From a checkpoint of a small image VQ-VAE: 203450 training examples.
Rows from block 5 of the encoder of a small image VQ-VAE, named by matrix and row number. Rows with one number belong to one neuron. Each number is 128 + 32 x the weight over its row's rms, rounded and kept within 0 to 255. All counts start at 0. Numbers have three digits each.
After each neuron's rows are labels from the 100 images, of 14976, where the neuron reaches its highest value: "responds to" is what is common among them; "lies over" is the class under the peak. Only what is clearly more common there than usual is listed. The data: drawn small creatures on textured ground. In brackets: how many of the 100, against the usual share in percent.
# fc1: MLP up (encoder.blocks.5.mlp.fc1.weight, 256x128), inputs 0-127
# fc2: MLP down (encoder.blocks.5.mlp.fc2.weight, 128x256, transposed), outputs 0-127

fc1.172:144142139126083156104116113110117178185121148138151038125057121143157123040107150142141091165169110095128088147147126181120105076140112136159139183193139115115137142173160079173125148058062131091108109088146164129143135148127181046154146169138117160060085119132091109154169142158120073152161153131155116137111167141147111104121091142198109135149116109152138127139094130099177101150138
fc2.172:117152149082152196194109151170074128124130105140133124127160071087147147092130095128112112070136092113131109123129182089125130144105130160138150096123100126091152121041123100157113155135140136035120144125141158097139135115107077164102101063140106185167141150153117168156092104116068177134134095125176158124118111121177142123126085071229085184163142102152154120100163139151127187130127
responds to: white (55 vs 8.8)
lies over: body (69 vs 11.9)

fc1.108:154145124157132070133154148153133146076152096137101157147074095168104127175090127150070094111121088169119177123138128126109164156111227101080135080087156129145086142170103142112126092247155127147101130116111090127080135057103115135083134141164102129190137118078074114149077129114146182096153131130169173137117158136118139129139129101140194124151107104087118151094095139085169128119162
fc2.108:154091077131085129116151112047132111128155125144167150123148125147134140201105135096128122137074155139044138109110144132132083186122120054115123151136154143138130174120093142146129102126117120185116153108104172113094102115104135151137089124087153063066153131128131108118162200123217055101086074135124142113113209170137135130111108140143174209117129114129152130151137137114126055092154
responds to: large (59 vs 25.7); black (38 vs 8.2); caterpillar (28 vs 8.4)
lies over: limb or head (50 vs 1.4)

fc1.68:129109110127172168100106194158070122107123161078085182151153136109076194129101118154115116064092138167148127134078129094091166176109128111133132092139095150123220157156164133126141123136113140141112142102130127204086113170135097130119165145115147153142122193116191121130119120083169168140120137183107170137121092120152187087092163132152117096094100093191203113118087077132119129172146
fc2.68:119076130099169150126126135144131196124143136135209122126154135091149125099096129136093118124134132147160119153161116092110155155137139193106149150124157165092188134147171125186121170130137141110099134158139125175160167148095161139176153108088159116132157170124094130162125165119136156192130075115151136125038092111132103145117116128130122138147131183130134096044160255097091155159133
responds to: brown (31 vs 8.5)
lies over: body (47 vs 11.9)

fc1.255:117156136091089164144122093108134161054161130129138132115126136196143126144098142130158102178132128113137118124167168123112134064147118139122183112153134048125100119095129131132153142101125111140026125091170145185161129198090209119125115120125080185178084109105136088158105171095165114097194134108092135172132070109143147091145185120125199142109138134118157098154132070121144134154170
fc2.255:090154161155094050190070106171120076134118095145158162154092124086103105117121081127085191138089150100034123117075145132186125154144132115118137183129126092175097095121162123098150203123089148153137133191085106127185081131095145135148173149127153097135071156095133138133126184135138113086087142122112194140178145113140065121172110123166120142142104101134143136092178140132131119123128
responds to: large (64 vs 25.7); butterfly (31 vs 8.3)
lies over: limb or head (26 vs 1.4)

fc1.109:163177117118074142150145095131118195049140125107168158137139092161149102165097073120063129153123110137146138160152099127142122130118113098078158096116150165139120126137078185118131095080119095197109116124144128117124135075102082161086090167124084143190105153127118146163078164095165230149185105098126143137107121111107141133154171112110205156093101126187161107124142195101123134149117
fc2.109:127089121103095155225091112107173086170122123171180165088154105136142164093145095159151133098087098087158129138161111110061139110093093114176124138150143111145085143101147176112145069098107158136106107154162107113142143160155092195107158050152036150128145158134151119119161110086144125095136206127135123055107139122112160079127089137094154131156109119092150183102147096157126130157154
responds to: large (68 vs 25.7); caterpillar (29 vs 8.4); black (27 vs 8.2)
lies over: limb or head (30 vs 1.4)

fc1.207:139088106043130142103140123137137102087066105168166163183125101158141134171096118150153165170123133103096067128087091064161143079115072089101138087110173132036090136088105164128110087091085063148116140097119147150089134142082120139116153088126114145178090141149104117149101185113160156146153124116129113190156099085121139151115131074098106135131135094191146146084084085120146107160119
fc2.207:157125106122189133155067111131119149096120190151175090101152110115138140113122139089185156150154101114163156144125122145093138027133158146137124119102143150100115162052137126135123148147136160122121114161170080124154090144144150076133148107058149196143152155115122162148130096153099107142107085065103014111097121126111132116129094129160162167155136124144038080159085157125102106186122
responds to: black (55 vs 8.2)
lies over: body (43 vs 11.9); limb or head (30 vs 1.4)

fc1.206:135192171170127150161098102090163144171048065148134077078134131106184182117096160157131151142097123178133142171138123113085129140194153109106144174075176139164093117114151081131103157095090202104094130104113146143098098148183095065163113121114106165113170119105113079142147117136169159117138070138133118098117163148196120123117159156197126122139130128170144156112123154125180103138173
fc2.206:120212053102207133128156119126089115135106108163122059147160096149125159129177106112135108160181143090138157096099128121108100163164118172122125103140158151119084142132122126044133147125104140142108123137181124100148171154097147127130136157160183056152107093121168172144090117134119091112085114136154087133184079161129144128158092083173166130159183216124122131170090125085147168087139
responds to: plain (51 vs 16.4); white (49 vs 8.8); turtle (34 vs 8.7)
lies over: body (72 vs 11.9)

fc1.218:148154125096101160133115103093121146134116194111165088151115100171080114099095094122098105081116114181141134160199066122127050111190091116103135113095161109165103131136144117118121135099155094109106160123124179139192190127158196112121098155125078180091133141084097101165138153196083158098182130098132152129108159198088144127140128107138119111172095087156115106173142108156197122145168
fc2.218:153046128123093179148127051118209143169185148132124148134146107114121143115131114121145081092110116110101113141228157113134112127064086131107149134151167150179061128127126150124141200107113139109139084140125189106175066091174215126072133096145095093126149131141113179105123154113143150147109119133153096133079101060133153136159133139159126108121138163116141077140112164088090151117142
responds to: blue (53 vs 8.4)
lies over: body (29 vs 11.9)

fc1.217:155145082167118113087123078100205201131160106115106157160139099128084127176109119173110139127113118122077112160118105129158138101129146128139156109158128150116214207152160125089101146133109128099130096155167141141166101145073130112161076142095103097118147102122081112095204168143135104100104156111111137148126151178148132080072124130098115190121123124087160136055092207179165161162158
fc2.217:199152123111055102151123071132179207108126117111070063096138117051116130090136159094135135146109114137113150116134123094086129176148130107114173136128081107128120000125145140132136163116144137106115146153114165153107113153124081139103098129143098167158125121101133132160174130161123147130132174154121048107163081061118153145152117143160148171127210123104147083137107139143155140171116
responds to: striped (38 vs 16.6); white (25 vs 8.8)
lies over: body (30 vs 11.9)

fc1.190:127092124139097115134119131113130129202121144168172087147100113130157127085094171138125101111082157064093085131125163107096138124131100161176174178179122124122109162156098042107056162100101131108109124113093110139115159153138108012161158136165098150073144132143093125153173126193087107163088123132142139133143168109187159160146108124151124122073114111153100115100101141142113046139175
fc2.190:142133163100165125171082162131144152109155164141103156110151153114164150082137132105131116077133108117148095143096108154113164119116148139154131086111034153102129157108196142113079137152135115054110160174143093094116094136178158208109100086141094137213144106095149098160088143129056215164201145155170126100111140141125118075113102127170073158141124104148112122140164116171115158111138
responds to: plain (63 vs 16.4); large (53 vs 25.7); white (44 vs 8.8); creature: butterfly (29 vs 8.3)
lies over: body (71 vs 11.9)

fc1.107:176125097085096113146124090099132143096119147203177136176088120158079091138097121128138154079114127140116133150178150027148108103201136172087147080127135062167109102104089109115106188152182112175102136101117128139153160141160118160132104064128126163146166138110105111161110168213104186139136142137144129130179141152139179128164093072118158123126124081140164091106098150136095104117170
fc2.107:146096169127143110041203097126155136144136155122047133195152151138146154145143163115124142138140129162138112102165132126165120147093111123119114143132148124149098171145087138108089232138068087137119127139095141096125107104219144097094182126132189110120149107120135140111121168139128127171105108112184107101180086098122057098166177144180117157089154131123095111074121129055157147112152
responds to: black (33 vs 8.2)
lies over: limb or head (29 vs 1.4)

fc1.130:117109150085148161100111074126147153106150127169121140148150108136125133125111081098151076161107109100117123124101181100148176170074130119103142094144151048188169082082100136129100135121170138127093114141115136117099089133217154158162152157000133150119101108078131153155166108093133137166119133121121143143096133107109168135161105090129089091186172135119157144133152084193150104095136
fc2.130:119157107088164075108197072125148153121205124128090108083140146149136116156152112125140118181170148120125143178202079107187154172199151123124151114119078135122161125158119118129113118132123142157132104129102105107128124157130104132088125147227066093132090023109170107155099175172117117130115104092192148150178095130101132130108136125133093118117067147144178099153136152079148126145134
responds to: brown (46 vs 8.5)
lies over: body (54 vs 11.9)

fc1.128:175122100150120104142130149066123099139090158079170105173095116145083091124107155153093116092096148159140159134129163100118133139176136174131151075131142007088101120162158099145117159146132117128100093099088157169193129104131162108115123163109117193115190117129115107165150148126069162111131135113161139129171155138125210066129120101156102104213132087138107136096089113091144065137138
fc2.128:141165219132203126159086133143188119138136126152123178149160183116139154094122144146155199060147102142158130145125103134144124098098111105133118144136116120153091188077136160150111172121122114140114139138188131090165087130223210140098183114160112175133152088109131117094124137121146091123124071130141109095166108134115055091163120156147152159124048178124124131113144155154163136139163
responds to: jellyfish (28 vs 8)
lies over: body (30 vs 11.9)

fc1.160:093110133082112124120130117069133150142115105101132093148156126184169096089096129146100089166190145169126103056144146066124114104128033147168175165118145087141162087114120131096067119120115120100072151164182146129128118187136205098101098127075171135088124105170134036153145116092086159118088090125137089125144136150161161162147146102171096130105170100110125119091109147087138149140138
fc2.160:193148135151117150137128149078098144150060098132121147087129140160125127175121148143147161063098174144121150106108128101131135148119104103124139108148144117103154071203165160095127119119145117058110122077162149139112118150138079118110120132115162109104150155100120036155120186117163185061133097145081130095100127113116087092110131176117193188136176092103091133143140092151148028077152
responds to: butterfly (40 vs 8.3); white (37 vs 8.8)
lies over: body (50 vs 11.9)

fc1.81:121146177095114141076111102118098126134119122145101045111130152167157140108089160102150104105152089148123146084126165126155141121084071085087165124080151118134158104110172093182145135104102160133103111094113141117111132144119132114155149096123152151099105155140155145226155123112137118117136110048187132096143106175200157121121169125134123072028106061101121149135066204112129155108092
fc2.81:177081157105115106103122155154055193163167088134190138122118098146099122125141107149052141090133172104118132076114168097118127199100089162131157147176136094080143162183101142093169142088122132077131122086112155129100167143109111126146128094078145143109157142142114145127148059068159071158073071162116166134157151168131059124123118150129104128141173100098096204120131159120150118155143
responds to: butterfly (42 vs 8.3); white (38 vs 8.8); yellow (31 vs 8.4)
lies over: body (44 vs 11.9)

fc1.196:157214106137133118087136106106158151138147105105115062138062131129135105082097131119046126166110107162119106150096177107150113076166104199126175129089177084109139170113116112157097208141098164116098133148143122176139170154160119107128109119112140176123116108134069073150114142140129134131125110124160137094197186129138098134167149117199144120130137070115141111136093131021117113106153
fc2.196:087161178107168156175122112161079128119113114127076091094141123175143145120109106193140083113148126116201081164132143121135115096130132138141131118124082106118130129120156136124118121138104146067132163069112150108120165123105112135125087106169061162178131116124140078157087079130122186131166097173157093141195178128152115190119114127235117140135097177139143189125164205175140150086138
responds to: orange (44 vs 8.6); pink (30 vs 8.1); starfish (30 vs 8.3)
lies over: body (73 vs 11.9)

fc1.195:184180174149109133130115109195100102112098071129148140141130116113085164127114079135153094134084134132123119176114114131074151117114157124173141127130151185091140096092121124139112075146138159155104094173149057119089091101153079094187132147101138117186070119058059102150103072109158084150151165072185087115132102107119128100118133118148057096156134095104109130116121131065109076109171
fc2.195:082109116107171139136118149071178063140086072106200145101133106191106125112108143200078100120092129139145129089128150102082072239127119133120142115135139138204126136143123124181140098134145132138156152110138164140058133121082122112127136122134125076097172060151124126122129130108150114117150079122100170092118164152116129144119147138142095043125091131118155147067107138200129127073131
responds to: dragonfly (25 vs 8.3)
lies over: body (33 vs 11.9)

fc1.63:176129128151140121155135174108059103130170129130139083153143124129118165118137109133181135095128129146148139199130131108047137137114168089111110101162186154131127085140101153129158108127065121152155195097115153111160161090168156163029136158114128158168105122033141123119109148149078134132130178159108101157126150206081154091133171125129118102155170078141146189147115108137200107118144
fc2.63:127121126156101116121119120090071057119168073148177168108147105172167132181114118123084146066139202129116118072094135167149108109126142114106109127117173130054129179136162128199115124140117132094111131196084193141083093139091150113116151159128193134102124095166118140121152148105164172102124061100055127138158191110129157121123128077124160091136092119150119168128117157172079094149128
responds to: black (26 vs 8.2)
lies over: body (47 vs 11.9)

fc1.151:129100176093108140132139118121127163113131135134087130173146093118147109126099175129133110105062215106054098163105139123138111124143127152069144105141141112117128204120115123095107127130148141122110123143043126199125086139158113090079142123144098149114173112136091096122132151135100117127159153141126192153151151178141089130092195125105113217130070074102175099101102071126215172119156
fc2.151:152150109097061139078145130138229184121084147095152069124150110112106134090161173191096120102121131149205119119151174097068081113118121122122184154136100142092106106110104129146111151135119130121155081127101143113104136109170060116101105080104128136095157147132151089136143149097119100094172119099163096092153138043103140076128124145188178088127150126118124081084093096133199135156122
responds to: striped (50 vs 16.6); white (38 vs 8.8); crab (36 vs 8.4)
lies over: body (29 vs 11.9)

fc1.22:134114108118155122195091078134145169090119134104160138186153127146120093134085143093124167106108161101092153143090104088108140078167144112094124132103135111134143153146085156138172086137174126202110115081133128143185108125125090157112101168153136114184174194129142143159089190153144164163086082175117139137087177131114184125156172159117128128170097139141247127084140140093123105187128
fc2.22:107134093124108129127149150178150117128115131135110118085123127153141146151092155160175068128111135134137107139134111128090145047138127123142101103115150129100141117093184139156112003134133139121116175113132094167125171124166110119140057116154114133166133098149120074153099000132090185176121060124095126132084124155134158161048121117108083172130146169129095174104134098135088125102130
responds to: purple (27 vs 7.9)
lies over: body (47 vs 11.9)

fc1.7:140116118140115126081143095108165168127111114135193099170119100158140099157122130195169115153139102149126133099185127109109156129130142122115123156096122097163074116113093124135156147139074172117127159105098117171156193112173181081110131109096150180151198111160123143153128153146125148110073099127178198138145066065116105063103148093158185103075128033122149173113094180136161104102118
fc2.7:123111125137194098139148135167078124145091085147085161133144131089148137145151132178174166116104159123097104123153122104135162128119117107125135096141102123128085199125125129055122167115148118136106142178130090104093071125090191129052106138161114088163126094103127150135077112141125121145146033176138101159165102170156124120088154141135070197132181175134185133123170192115184123060132
responds to: white (38 vs 8.8); starfish (37 vs 8.3)
lies over: body (62 vs 11.9)

fc1.248:178127118124072122082160088169156155128158144067106104134121131104065093068121118096126100095112146118098153194193125126057180146133187160146132122120083134096169133145095107115114157181177125130108159105132140183120076118137118129104086127135135138138118145102110126154087103177114094097172146090173144144131134153117132133119171114129145096049114049106114067114216129088165186122149
fc2.248:175169103094194123167094146156157046123090172137164105109124129164082121099125140116104113136131099120159174126116121114099130063146130159138162140125136078090122171101157106182137135123102134137130098149142098133115165144104192072137179140089203192133148144064120078141149075151134099089114086046107110099127128109111140075149101120139180139128114146115075054121068117187130113142112
responds to: starfish (27 vs 8.3); black (26 vs 8.2)
lies over: body (31 vs 11.9)